config.yaml
model: "self-supervised image encoder"
dataset: "pictures of board games with random positions, seen at a slant"
image_size: 48
hidden_act: "gelu"
depths: [4, 4, 4, 4]
optimizer: "soap"
shampoo_beta: 0.95
one_sided: false
max_grad_norm: 1.0
magnitude_pruning: 0.3
epochs: 18.9
weight_decay: 0.06
adamw_weight_decay_other_params: 0.05
Rows from block 13 of a small self-supervised image encoder, named by matrix and row number. Rows with one number belong to one channel. Each number is 50 + 15 x the weight over its row's rms, rounded and kept within 0 to 99. All counts start at 0. After the name is the row's rms in percent of the matrix's.
After each channel's rows are labels from the 100 images, of 14848, where the channel reaches its highest value: "top examples" is what is common among them. Only what is clearly more common there than usual is listed. The data: pictures of board games with random positions, seen at a slant.
# c3: 3x3 conv (model.blocks.13.c3.weight, 384x384x3x3, each kernel summed), inputs 256-383
# c1: pointwise conv (model.blocks.13.c1.weight, 384x384x1x1), inputs 256-383

c3.5 127:26 54 65 57 49 00 54 47 40 46 62 45 38 54 41 57 74 16 42 94 68 51 31 35 55 77 58 42 63 13 65 44 35 36 43 45 31 45 36 75 48 16 54 59 31 63 46 33 39 64 71 37 40 34 57 64 54 61 55 60 63 49 51 45 53 58 51 37 54 72 60 62 61 32 35 51 36 53 57 73 38 39 50 40 53 59 66 59 60 49 44 32 56 43 39 34 42 16 29 41 34 50 50 39 52 42 31 54 62 86 44 53 45 55 64 41 60 52 54 58 42 38 68 57 51 72 36 68
c1.5 101:50 47 50 52 42 00 59 50 50 50 67 44 50 50 50 70 50 15 50 99 50 58 37 33 54 61 58 63 73 13 59 38 34 46 41 66 35 46 44 90 50 29 69 50 50 68 49 30 37 75 50 31 50 33 55 50 65 59 50 50 73 38 50 50 50 50 65 50 62 60 63 56 50 28 50 51 51 50 54 61 51 56 43 49 49 50 60 66 50 42 40 26 50 50 39 54 50 17 41 35 38 51 44 40 59 50 50 50 52 59 62 37 59 50 50 80 49 75 50 50 37 50 86 50 50 78 39 49
top examples: discs in an upright rack; half full

c3.154 101:72 46 58 63 61 48 47 63 43 50 39 44 40 51 35 58 38 38 70 52 31 37 34 27 45 37 29 54 56 48 53 57 47 41 60 59 56 58 52 58 20 26 45 57 58 74 47 38 53 33 99 86 77 45 54 73 26 13 80 42 46 42 42 42 48 68 29 44 58 48 27 50 56 59 78 56 54 59 64 62 54 53 41 39 63 38 23 52 50 62 58 67 44 72 70 18 36 64 47 61 47 54 51 56 52 50 59 47 38 57 42 59 41 76 31 59 75 45 52 43 46 54 64 33 43 45 42 34
c1.154 096:77 39 69 53 50 50 50 65 55 50 57 62 49 76 52 39 38 57 67 50 50 55 50 50 67 50 32 50 53 50 62 78 17 61 50 50 19 72 32 50 24 50 50 50 63 75 34 50 50 50 83 66 57 34 50 50 37 39 48 50 69 50 35 33 44 81 38 49 70 50 50 50 58 50 67 65 28 71 50 69 36 38 59 52 36 45 29 50 63 47 50 34 41 50 50 32 50 50 35 59 50 65 50 76 50 40 50 33 50 58 57 42 67 55 00 67 59 74 50 21 54 46 67 09 50 61 53 54
top examples: nearly empty; draughts

c3.7 102:44 51 38 68 61 32 15 22 25 55 57 81 61 53 62 25 46 44 61 41 43 66 48 32 53 55 46 33 57 66 62 39 34 44 47 35 36 43 54 70 52 41 36 43 53 58 67 41 72 32 56 39 59 31 53 56 46 49 70 50 03 27 61 41 38 64 31 45 53 48 73 30 53 42 69 45 49 34 56 31 67 58 57 42 37 66 54 54 32 58 51 50 37 61 47 40 59 51 50 43 39 84 30 57 51 42 70 62 32 37 57 84 62 48 66 54 24 65 49 55 50 62 44 36 52 56 54 42
c1.7 109:50 32 42 75 67 50 30 50 50 50 31 73 50 50 43 43 55 50 27 51 45 82 44 50 46 50 54 34 39 61 50 26 21 56 29 47 10 40 52 70 54 39 50 50 38 48 69 52 50 46 69 50 54 50 41 75 50 64 50 45 38 07 50 36 56 72 13 40 49 50 84 33 61 50 50 50 46 32 61 18 58 52 60 44 50 58 72 50 62 31 50 50 66 82 50 50 64 61 40 32 50 50 63 50 72 50 46 58 59 50 56 50 43 53 64 50 18 36 50 50 68 50 69 34 42 34 50 64
top examples: nearly full; digit grid

c3.288 096:35 37 43 38 59 18 38 58 35 57 47 57 74 52 39 33 50 72 50 48 97 32 48 56 65 64 21 67 38 43 45 50 00 54 51 62 35 45 38 52 55 85 61 40 55 47 62 51 43 32 33 31 43 62 30 42 50 66 43 42 42 79 43 64 45 70 50 39 65 57 71 64 35 59 48 57 28 40 24 40 42 56 39 41 59 59 61 54 75 56 48 51 57 56 51 15 32 32 13 75 47 39 37 66 52 61 58 57 35 41 55 33 59 60 49 30 10 39 64 35 40 51 28 53 46 52 13 58
c1.288 108:50 34 70 38 47 35 35 58 74 48 41 70 49 56 49 08 50 50 50 93 53 50 50 50 50 50 35 79 65 44 49 31 00 50 50 70 64 50 50 48 58 79 50 50 50 53 45 78 51 64 50 27 52 92 43 50 71 50 16 59 34 63 50 50 50 45 50 57 50 34 59 50 50 77 66 50 50 41 49 19 31 50 51 50 50 50 50 58 72 51 49 62 60 32 61 75 37 26 53 64 46 37 50 50 50 90 62 50 47 61 51 10 50 50 50 51 32 49 50 61 34 38 50 46 50 50 33 56
top examples: nearly full; draughts; noughts and crosses

c3.289 110:56 58 39 68 59 55 36 56 62 42 25 54 38 40 51 42 36 61 60 58 36 63 43 36 58 62 52 58 58 25 54 51 61 00 38 58 41 39 35 32 63 49 72 36 58 60 41 37 12 60 40 58 66 75 21 29 60 40 56 47 47 58 27 64 49 42 59 65 60 56 11 35 63 67 57 29 55 53 40 59 49 31 38 72 56 37 80 50 60 33 65 59 44 44 40 42 67 52 62 53 41 62 45 64 34 73 54 46 78 65 39 66 55 37 28 20 68 72 70 59 38 50 39 70 42 53 52 60
c1.289 112:50 51 29 62 64 37 36 40 50 50 11 55 50 44 57 37 50 30 52 52 43 50 67 50 64 77 50 59 50 34 40 50 69 00 50 69 52 46 50 35 80 44 49 47 50 63 40 46 21 50 48 50 42 68 50 34 62 33 58 30 50 50 27 67 37 62 75 50 56 59 33 50 50 63 69 29 50 53 52 43 54 50 50 63 56 39 50 59 43 58 50 66 52 44 60 48 68 59 50 53 50 50 46 49 50 62 47 55 67 56 50 70 51 39 37 43 66 75 56 50 22 54 44 50 43 50 36 42
top examples: discs in an upright rack; nearly full

c3.65 094:77 45 54 64 38 59 69 57 35 48 38 75 69 48 66 66 71 54 71 44 48 39 42 56 50 46 58 52 52 63 22 69 31 52 70 38 81 31 58 38 43 58 45 42 58 14 52 58 71 20 55 59 53 63 59 21 45 25 76 33 26 35 60 69 70 40 41 33 58 62 46 42 44 67 66 64 69 35 36 62 57 51 61 76 42 55 76 64 51 62 50 34 52 35 38 33 59 36 80 62 61 35 53 63 43 73 45 62 62 63 66 74 50 35 63 49 57 63 30 41 17 79 45 50 31 61 25 60
c1.65 088:50 50 47 50 35 50 84 68 39 59 50 76 50 62 45 57 55 64 94 64 44 44 50 50 50 60 81 35 37 80 47 65 50 56 57 55 50 38 60 60 50 33 26 75 69 61 29 53 50 60 65 50 09 54 50 44 45 35 77 50 50 46 78 50 68 42 42 50 50 47 22 50 60 46 50 50 92 50 32 50 65 47 50 74 50 55 50 73 45 46 42 50 50 58 50 49 50 50 50 54 50 53 50 50 41 73 50 69 34 50 76 61 50 33 54 74 50 90 59 31 50 50 58 63 50 50 65 50
top examples: nearly full; discs in an upright rack

c3.114 093:30 56 58 64 18 36 56 55 28 42 51 66 57 70 44 41 60 48 51 36 53 40 46 34 61 65 46 49 40 51 31 68 33 53 42 52 47 62 57 46 49 80 40 64 61 40 45 51 51 66 47 27 28 37 45 35 47 63 57 67 49 38 51 36 54 43 57 57 53 66 50 38 51 27 31 44 44 62 61 60 28 46 56 69 51 75 43 45 73 48 57 54 75 60 72 13 45 36 64 48 40 43 92 57 50 79 65 31 67 61 57 51 45 36 41 59 63 71 31 51 36 40 36 56 39 35 49 71
c1.114 100:62 66 68 53 31 42 38 46 46 62 41 54 39 54 50 70 40 54 49 31 58 50 33 57 59 75 34 50 52 26 50 42 50 49 56 50 34 71 50 78 50 50 50 77 74 72 40 46 39 49 78 32 25 75 26 51 21 36 28 66 72 62 50 35 50 10 50 52 60 50 50 56 49 51 65 26 31 50 53 27 47 71 50 81 49 47 42 32 33 50 50 51 66 50 48 50 49 50 50 50 34 21 62 66 56 50 33 23 52 71 50 50 50 41 50 49 34 50 41 52 55 39 44 50 39 50 48 60
top examples: nearly empty; draughts

c3.204 116:50 61 34 16 48 59 68 43 32 63 45 46 61 64 37 30 46 34 62 49 37 46 47 43 35 55 48 31 97 47 70 25 68 60 41 31 50 47 43 27 76 44 59 34 40 48 43 64 37 57 33 47 65 36 34 55 45 34 43 45 67 43 49 38 20 60 45 59 42 26 24 68 41 58 49 28 48 71 35 40 45 49 61 49 68 66 93 43 59 33 84 46 36 44 19 54 68 48 54 72 40 53 61 29 36 44 41 45 57 71 47 54 34 68 47 51 58 46 45 44 38 51 55 52 65 58 59 44
c1.204 109:64 77 43 43 58 58 72 45 22 37 50 50 50 55 23 36 48 50 69 42 50 39 28 50 50 50 67 46 75 59 64 33 48 75 50 39 50 40 61 35 60 50 50 31 16 59 50 72 50 36 31 47 47 30 54 67 50 37 50 50 66 42 76 43 34 50 56 62 33 09 50 72 21 42 50 16 54 45 50 51 47 71 50 70 60 50 78 30 60 50 90 50 50 46 32 50 43 42 30 58 61 52 58 38 50 57 48 67 68 31 50 50 28 64 49 64 41 50 41 59 26 50 36 49 71 41 59 50
top examples: discs on a green board; nearly full

c3.254 104:35 53 60 54 64 31 46 35 38 36 62 69 82 43 80 59 69 63 47 71 77 57 55 45 30 13 63 36 42 78 58 67 46 54 66 46 52 34 65 59 36 62 54 33 53 46 20 41 50 30 84 52 54 41 56 23 35 62 36 38 60 42 71 52 59 38 46 64 36 55 21 32 41 17 69 61 55 28 41 44 44 52 42 36 64 46 65 46 36 75 52 61 59 46 72 41 31 44 14 50 28 18 52 71 56 76 62 29 41 50 54 50 43 55 53 77 89 35 52 47 58 79 61 70 59 61 69 44
c1.254 102:50 50 50 28 50 70 71 40 71 50 46 79 53 57 62 50 56 60 43 74 27 58 52 59 21 53 68 45 67 89 51 53 75 53 44 28 60 50 52 61 50 68 55 43 50 45 50 63 46 42 54 35 61 34 50 65 31 66 08 50 50 41 75 35 72 50 50 51 50 50 25 50 50 19 61 50 76 33 46 38 56 50 70 50 50 50 50 52 43 60 50 50 69 46 57 60 50 59 50 65 12 36 57 50 38 57 35 42 50 30 48 50 29 61 60 80 83 27 50 76 25 54 50 50 58 53 49 41
top examples: draughts; nearly full; second side has more

c3.338 089:50 66 61 40 42 36 49 33 90 66 41 44 60 51 28 72 25 52 51 66 40 78 59 30 47 59 42 24 48 57 45 23 20 60 28 60 41 35 50 13 49 52 31 51 58 71 38 70 44 64 26 51 67 35 20 64 41 54 63 48 50 43 40 50 70 39 48 76 50 63 53 78 43 88 63 03 36 48 65 69 73 22 00 55 65 64 58 22 59 43 24 51 49 74 43 51 32 52 55 41 33 74 49 55 50 55 86 18 63 38 50 63 34 51 53 93 43 38 48 51 43 68 43 49 29 73 61 52
c1.338 089:43 45 64 55 30 50 71 20 73 50 24 59 46 54 28 43 50 53 49 50 50 50 35 50 50 52 50 35 61 43 50 13 50 26 50 52 50 42 50 50 45 63 42 69 50 73 44 50 50 58 55 67 50 50 50 47 26 44 40 62 50 51 45 49 50 39 59 90 32 50 55 85 50 78 50 08 23 50 50 50 85 50 00 50 50 54 50 35 74 50 36 66 50 84 33 57 50 30 62 65 23 28 44 50 61 50 51 67 50 47 43 50 50 50 50 53 30 50 48 38 69 50 52 54 28 63 50 50
top examples: draughts; digit grid

c3.17 103:44 53 28 56 55 42 27 67 39 19 45 72 32 48 60 41 59 33 44 49 65 45 52 49 48 57 47 54 56 51 69 41 41 54 51 55 73 56 55 02 98 53 46 78 54 30 52 46 40 38 38 61 60 45 49 67 56 41 80 37 35 33 27 77 81 62 28 24 14 71 45 54 60 39 51 59 51 51 45 66 67 48 67 50 62 38 52 50 33 42 33 78 64 58 41 41 65 25 16 42 35 77 29 25 60 61 74 44 60 68 58 55 45 51 51 48 48 66 23 55 63 52 54 59 38 67 51 72
c1.17 097:57 65 23 50 50 36 33 78 50 32 50 66 31 34 58 38 50 59 56 54 50 57 70 57 28 57 48 41 50 50 73 41 46 53 68 59 50 50 50 30 83 57 50 50 71 27 50 61 50 53 50 58 50 59 73 65 50 50 69 50 50 39 43 92 70 54 50 39 15 50 53 44 50 50 50 50 65 76 29 60 46 60 50 50 54 31 36 50 50 44 50 77 54 50 51 21 74 36 50 50 26 80 50 44 67 50 70 43 56 50 29 47 49 46 52 50 39 50 26 61 59 62 50 50 50 50 66 50
top examples: nearly empty; digit grid; noughts and crosses

c3.111 107:24 47 51 40 53 24 32 76 61 45 62 43 65 43 42 52 58 49 28 56 36 71 92 40 61 52 41 56 54 59 42 43 60 71 51 56 51 58 69 51 33 73 25 74 49 40 45 84 51 31 43 38 38 61 75 74 26 67 70 32 45 59 44 50 52 54 60 67 80 59 29 46 56 58 22 62 51 45 47 97 29 59 44 55 37 53 64 28 66 29 50 37 51 30 37 26 12 45 40 57 38 63 52 49 55 52 62 41 58 57 40 31 55 52 49 46 57 49 58 61 57 56 36 43 45 49 33 55
c1.111 100:31 50 50 25 50 09 32 52 50 50 75 50 63 36 29 53 51 55 29 58 47 65 79 50 50 50 50 60 50 54 32 50 72 74 37 40 62 60 50 51 50 50 50 65 57 64 25 76 50 19 50 50 50 48 51 86 42 69 76 43 60 53 42 50 50 50 50 77 66 50 28 26 28 61 26 46 44 57 39 68 50 61 32 53 50 49 60 40 46 21 35 50 50 52 36 41 33 51 73 50 21 74 50 44 50 50 38 50 70 50 50 23 53 60 50 50 63 58 50 67 50 48 33 43 59 37 50 50
top examples: nearly full; digit grid

c3.61 101:36 33 57 54 78 52 41 68 56 65 66 36 56 39 45 63 48 41 71 29 70 52 54 87 54 74 48 57 36 34 52 48 56 55 40 62 52 40 64 33 28 42 42 54 56 68 40 43 51 30 80 51 61 34 59 55 52 65 51 44 40 40 58 51 62 53 64 53 65 33 42 58 28 26 65 69 45 61 45 57 33 24 54 47 48 53 57 88 65 50 52 43 52 39 58 25 71 61 46 47 44 60 30 55 34 46 55 44 27 47 50 41 53 35 41 25 64 40 52 88 57 22 40 46 50 29 59 46
c1.61 107:67 65 49 56 50 44 52 59 56 47 70 47 51 50 31 56 43 39 50 65 66 36 50 59 50 50 50 50 69 53 61 44 46 44 50 61 63 45 26 50 17 58 62 40 50 50 34 77 60 41 50 50 50 55 81 16 67 71 50 62 46 50 73 50 50 51 66 65 38 50 34 51 28 38 56 50 61 50 39 44 35 47 32 41 41 50 64 60 70 67 36 61 40 42 80 45 66 38 44 71 50 50 18 54 36 50 50 69 32 00 50 32 55 50 28 37 50 50 50 65 15 50 36 77 47 00 73 68
top examples: discs on a green board; nearly full

c3.180 090:20 54 65 74 41 49 50 63 66 26 47 23 66 51 72 49 77 52 49 45 57 49 33 61 35 57 32 45 52 51 64 29 60 55 49 62 66 70 46 63 43 61 50 36 64 31 39 58 69 52 60 44 22 52 23 31 49 47 34 51 41 40 61 44 60 69 46 36 47 60 54 77 52 67 20 61 64 18 62 45 38 67 21 53 53 70 83 22 47 50 68 29 51 33 60 35 62 70 43 43 31 33 66 35 58 39 11 38 45 71 40 57 55 24 59 59 61 56 54 46 34 48 48 65 55 47 54 60
c1.180 083:50 41 72 79 50 42 50 55 51 12 50 23 50 50 61 38 49 77 60 56 50 50 25 50 63 56 55 40 50 63 50 32 71 41 42 42 56 68 50 32 37 50 35 61 60 50 35 50 24 50 50 57 21 37 50 22 35 65 50 27 50 62 50 43 50 50 49 50 50 54 56 72 55 50 38 64 50 50 50 50 39 50 21 59 55 70 52 15 58 50 50 37 62 64 50 44 55 70 49 69 32 54 50 50 23 50 14 31 47 67 50 49 38 50 34 50 50 57 44 41 50 57 50 65 40 69 36 50
top examples: nearly empty; noughts and crosses

c3.272 092:66 58 81 38 50 67 46 63 69 36 49 10 68 45 59 48 00 60 20 28 49 62 28 21 35 43 52 47 70 57 75 45 51 54 45 47 50 60 48 37 56 77 49 44 51 68 70 73 61 59 52 64 63 51 51 75 50 41 51 49 54 50 41 53 50 57 40 32 42 56 46 39 62 57 60 48 24 55 62 56 47 60 42 48 48 53 70 49 69 57 76 40 39 36 73 49 66 52 78 54 53 50 53 00 45 36 51 45 73 62 30 42 35 83 57 51 05 50 54 70 25 69 73 78 69 61 73 34
c1.272 093:50 50 50 22 39 60 50 50 50 43 52 44 59 38 74 23 00 47 22 32 40 41 50 28 62 48 56 50 50 54 57 50 50 52 50 50 50 30 34 51 67 68 44 50 62 74 66 70 64 50 38 65 78 70 50 93 51 50 67 55 58 48 50 50 49 41 41 38 44 36 38 29 50 50 50 53 50 46 43 41 61 50 50 47 50 45 52 65 50 51 45 44 63 50 66 48 50 50 65 70 55 34 50 24 50 35 53 50 64 50 38 26 44 50 54 56 11 56 50 55 34 50 84 50 50 65 50 47
top examples: noughts and crosses

c3.131 100:62 45 29 47 78 55 34 40 58 51 37 61 59 52 37 69 54 52 29 65 22 41 62 46 46 47 54 57 67 43 60 48 69 42 56 40 62 42 64 56 32 30 41 53 28 50 68 61 71 68 28 72 53 40 68 57 48 30 52 48 78 47 49 45 48 82 52 63 44 27 31 34 37 65 36 55 42 53 63 56 53 41 63 59 48 55 35 68 35 57 48 51 47 51 46 44 43 60 45 70 35 80 61 54 44 52 51 42 58 52 46 52 52 48 51 69 72 47 28 41 58 37 70 68 58 51 59 24
c1.131 093:64 50 30 51 84 61 20 50 55 68 44 50 49 58 50 66 50 58 31 50 50 50 50 50 45 60 55 50 57 37 50 50 56 50 56 50 50 32 67 73 50 61 35 42 21 69 57 50 50 60 23 73 50 50 70 58 67 50 60 71 50 47 28 52 60 77 50 50 60 46 50 29 50 88 40 50 55 69 58 50 50 50 65 45 75 50 40 79 44 44 30 50 50 34 35 50 50 50 62 90 54 50 72 65 50 50 57 45 50 44 58 61 77 44 65 50 55 68 46 35 50 50 60 53 75 61 49 50
top examples: discs on a green board

c3.330 103:38 51 27 49 14 39 54 43 56 61 52 42 46 34 27 53 30 57 52 56 61 70 51 39 45 50 66 40 61 28 71 62 63 59 61 46 34 38 43 72 60 32 50 30 26 67 36 41 32 34 49 23 26 34 71 46 50 40 48 30 55 55 46 51 43 47 61 25 41 47 20 64 36 43 00 40 53 32 29 54 53 53 25 27 70 53 30 57 61 52 53 45 54 39 48 45 38 49 41 33 85 42 40 55 57 45 40 54 45 34 59 59 37 23 40 28 45 68 46 44 32 39 15 64 43 80 62 56
c1.330 101:50 62 56 42 21 32 50 60 50 46 48 42 50 39 50 39 64 49 53 68 41 71 37 26 54 36 53 55 64 34 43 77 50 52 18 60 50 50 43 50 66 27 30 44 24 50 23 32 44 50 50 27 59 46 64 57 50 65 50 20 50 56 50 60 27 62 70 50 27 33 50 81 13 59 00 41 55 42 52 50 50 86 31 58 67 60 55 61 67 38 70 67 50 45 50 53 43 50 50 57 50 36 50 59 71 50 50 69 60 44 82 66 32 50 41 48 47 46 45 41 76 25 15 54 50 50 50 50
top examples: draughts; nearly empty

c3.83 099:78 45 56 65 49 55 29 48 48 44 70 64 75 34 27 42 46 79 33 60 60 38 43 34 68 53 49 58 30 38 62 48 39 47 38 41 69 46 60 56 53 56 51 35 50 52 44 48 47 55 59 49 51 89 59 46 62 27 80 51 68 32 28 57 41 54 34 41 38 62 48 47 55 53 68 43 54 74 51 63 50 56 76 55 57 61 73 60 14 50 39 32 66 37 62 25 68 37 55 54 55 32 64 77 47 65 70 47 34 47 37 65 68 56 82 56 54 53 56 71 37 35 55 68 44 37 31 38
c1.83 092:50 39 40 62 23 23 21 10 51 61 58 50 76 35 51 50 48 73 45 50 50 50 21 33 56 56 48 36 41 27 78 35 41 50 50 29 50 50 62 50 37 50 50 45 37 47 46 50 50 50 72 75 77 77 60 60 50 53 58 65 67 44 32 50 50 54 50 50 50 50 40 56 50 50 65 44 50 50 40 49 47 50 67 54 42 47 65 64 36 54 55 37 58 50 31 35 50 27 58 43 49 50 56 58 45 81 82 50 48 43 50 39 24 50 87 50 50 48 53 49 50 59 62 62 45 62 50 23
top examples: noughts and crosses; nearly full

c3.365 111:61 39 70 24 36 51 31 68 48 61 36 55 56 68 58 28 66 69 33 51 53 43 41 40 47 41 31 36 44 00 36 38 58 51 61 53 44 65 70 21 55 58 36 38 63 53 52 54 57 72 50 66 54 68 49 28 33 54 32 55 74 30 78 75 48 61 39 29 41 49 63 60 44 84 61 55 35 42 37 36 55 28 43 50 50 11 75 51 43 54 45 32 43 54 36 30 57 56 39 39 18 49 42 43 57 57 48 46 45 23 35 68 65 41 65 51 68 39 53 50 69 59 55 47 47 59 62 53
c1.365 103:50 50 64 39 57 61 19 50 50 52 41 61 44 72 35 42 64 60 50 43 47 50 42 50 50 37 36 44 50 21 36 32 61 55 50 62 63 50 63 27 50 38 20 25 50 50 50 50 36 79 62 61 79 50 46 08 36 58 50 50 56 34 68 50 76 50 21 50 12 60 50 68 50 82 74 41 37 63 35 34 76 50 50 50 56 27 79 38 50 50 50 33 50 50 50 47 50 50 41 50 50 50 53 50 64 50 58 45 51 00 25 75 59 34 63 66 63 50 50 41 67 57 56 34 58 50 56 53
top examples: nearly empty; discs on a green board; stones on a line grid

c3.13 087:42 55 51 53 38 38 46 29 45 45 44 43 42 83 55 45 56 35 49 46 23 35 67 29 49 41 37 47 70 68 51 32 60 61 43 34 44 54 52 41 54 29 50 72 42 58 69 62 54 11 52 47 61 64 64 48 53 30 61 58 63 42 40 31 62 49 44 68 29 68 44 39 30 20 42 29 80 52 49 51 41 58 40 50 51 42 52 73 56 47 53 49 66 56 66 62 53 76 63 19 47 45 38 45 34 41 20 70 43 82 32 52 22 69 48 17 63 80 38 64 35 60 53 44 64 36 33 49
c1.13 119:52 44 70 60 43 57 47 21 44 41 59 52 50 81 40 64 50 27 29 33 33 33 54 50 35 25 50 30 69 54 29 53 45 50 50 50 50 56 50 50 50 50 50 50 51 51 28 21 62 51 36 40 40 50 50 54 48 45 50 54 54 50 50 71 50 50 47 67 50 46 55 38 51 76 45 27 54 56 50 19 41 72 52 37 50 34 50 59 37 50 47 50 45 66 45 50 74 50 60 33 25 50 24 50 55 50 53 67 50 50 53 75 50 73 37 38 50 58 23 44 50 52 67 49 24 43 51 53
top examples: discs on a green board

c3.241 099:28 35 38 64 63 70 39 46 61 50 52 73 59 43 67 68 41 66 08 41 56 43 76 31 45 37 54 59 47 29 48 46 55 63 29 50 40 46 52 57 30 39 36 68 32 34 59 57 24 25 45 60 40 76 33 44 47 53 61 28 40 39 50 29 77 39 48 64 58 57 65 55 45 64 44 57 37 25 48 60 49 21 49 49 64 61 18 65 52 49 49 73 41 42 15 58 38 31 67 52 11 59 57 46 62 43 44 47 44 38 28 61 51 78 68 61 64 70 71 61 51 56 79 54 51 30 43 57
c1.241 105:44 42 50 50 41 50 50 27 50 50 50 44 68 50 44 50 58 50 22 46 50 67 70 50 54 50 48 42 24 39 32 57 50 50 46 49 50 49 42 31 36 50 36 70 29 50 63 53 48 50 49 83 57 79 24 50 44 46 50 50 59 37 49 50 66 43 66 50 50 66 67 44 50 50 39 72 50 21 45 67 46 27 50 67 58 50 40 53 50 50 44 59 38 58 50 73 63 34 50 56 29 62 67 50 31 50 46 50 42 50 22 80 50 66 71 68 82 81 43 86 55 48 50 43 74 47 56 49
top examples: nearly full; noughts and crosses; discs in an upright rack

c3.37 101:23 28 48 36 41 73 45 41 41 31 42 32 78 32 58 52 47 65 49 79 63 53 03 60 46 57 50 50 66 39 34 38 34 65 50 49 42 36 52 56 64 55 44 41 46 58 69 38 58 49 41 57 41 53 59 72 64 30 69 61 42 39 58 57 50 63 52 36 55 56 31 39 51 57 77 56 53 52 44 63 48 37 42 28 64 43 33 26 14 65 38 43 35 44 35 31 56 39 59 45 67 57 44 35 61 28 52 52 49 50 64 36 05 49 80 44 39 67 62 83 68 74 44 52 74 61 60 46
c1.37 106:31 25 41 53 50 65 50 50 67 28 34 50 67 25 68 56 43 50 58 93 72 24 29 50 50 41 59 34 50 56 40 49 50 59 45 25 50 61 50 50 45 50 50 50 50 58 38 63 50 29 50 48 50 55 41 37 50 65 37 43 52 47 50 60 38 50 58 44 25 44 32 50 42 50 76 70 50 46 62 50 35 50 39 44 62 50 27 43 50 47 45 41 45 54 25 40 50 50 66 54 50 50 47 28 56 47 60 36 25 50 44 54 40 50 67 53 07 59 66 80 50 50 78 50 91 40 31 29
top examples: noughts and crosses; nearly full

c3.197 107:46 43 53 60 50 30 58 48 51 53 46 50 38 41 58 38 65 23 45 00 75 52 48 64 35 92 55 38 29 41 69 59 56 60 42 46 48 39 36 26 23 55 12 54 75 60 57 36 43 48 60 61 47 44 54 77 69 52 50 42 55 39 41 67 28 50 45 61 39 34 77 56 44 81 60 53 71 78 44 53 27 55 53 66 37 43 60 47 33 54 40 60 50 66 46 48 54 25 25 31 43 55 42 67 10 67 63 46 21 53 30 63 68 45 51 35 62 42 58 72 42 63 43 39 40 46 63 16
c1.197 102:38 50 50 55 48 50 45 55 50 37 42 53 54 61 50 35 63 38 50 00 63 58 39 55 36 63 50 35 54 50 50 34 59 32 65 24 39 50 18 18 37 40 19 50 68 48 49 50 50 42 60 53 43 50 50 50 50 50 55 53 50 50 48 53 50 50 50 44 50 32 50 41 41 65 66 50 67 58 38 50 41 37 65 74 50 43 45 41 40 50 29 53 50 65 22 50 50 50 31 50 50 37 50 64 50 73 66 59 32 50 39 41 70 50 50 50 73 31 53 68 53 61 50 62 20 50 61 35
top examples: nearly empty; discs in an upright rack

c3.371 097:10 42 48 60 79 57 37 48 59 37 55 67 52 57 36 55 51 34 34 81 55 42 61 45 44 46 23 43 71 37 77 52 76 61 56 39 72 38 80 63 63 66 50 47 49 44 53 58 59 66 57 58 49 51 28 44 57 56 84 51 40 43 49 72 22 54 55 69 51 62 49 59 49 49 64 58 23 45 33 33 82 27 41 55 68 64 29 79 73 49 43 43 52 49 27 41 39 47 36 37 51 48 50 27 45 51 38 45 41 62 52 89 55 43 44 10 86 53 63 50 51 66 67 63 68 30 57 34
c1.371 094:30 35 65 54 50 32 37 47 66 37 48 84 30 50 20 50 49 50 57 54 66 28 45 40 60 47 33 35 53 50 50 50 50 74 50 50 40 50 76 53 50 79 50 50 50 50 50 46 57 23 50 51 48 45 58 50 48 67 56 58 36 43 50 75 50 50 76 58 43 75 50 47 53 23 58 50 15 32 68 45 78 59 50 94 50 67 35 54 50 36 27 63 50 75 37 39 50 35 18 32 50 38 41 43 50 50 50 61 41 29 50 89 68 65 56 00 67 52 50 61 25 48 71 41 28 50 50 50
top examples: discs in an upright rack; nearly full

c3.21 088:41 60 48 55 53 70 65 45 36 47 69 33 47 53 20 65 45 61 34 69 65 53 13 52 55 42 00 27 52 58 24 45 69 46 54 44 76 46 65 49 23 46 25 58 60 45 55 58 72 40 51 44 51 71 38 36 17 43 66 46 26 33 30 35 72 38 56 68 39 71 46 57 55 80 29 45 73 41 76 49 50 44 46 46 51 53 45 28 53 65 38 47 69 22 43 25 71 57 49 64 52 23 64 37 57 45 51 45 62 84 53 32 56 45 71 73 47 41 43 26 36 82 31 53 48 64 45 39
c1.21 096:15 50 82 59 20 50 63 36 50 55 50 50 33 59 50 68 52 50 59 37 80 25 15 50 79 50 13 50 50 40 37 24 50 57 44 50 62 63 38 35 42 59 26 52 65 54 50 53 37 50 50 33 33 72 61 56 62 49 19 50 35 49 36 16 50 50 34 75 42 50 55 87 50 70 37 35 30 31 44 50 50 50 81 50 50 50 50 29 31 77 50 55 56 02 50 50 38 54 71 50 50 32 17 49 50 76 48 48 39 85 40 68 50 50 63 41 53 35 57 28 64 34 50 50 10 42 29 48
top examples: nearly empty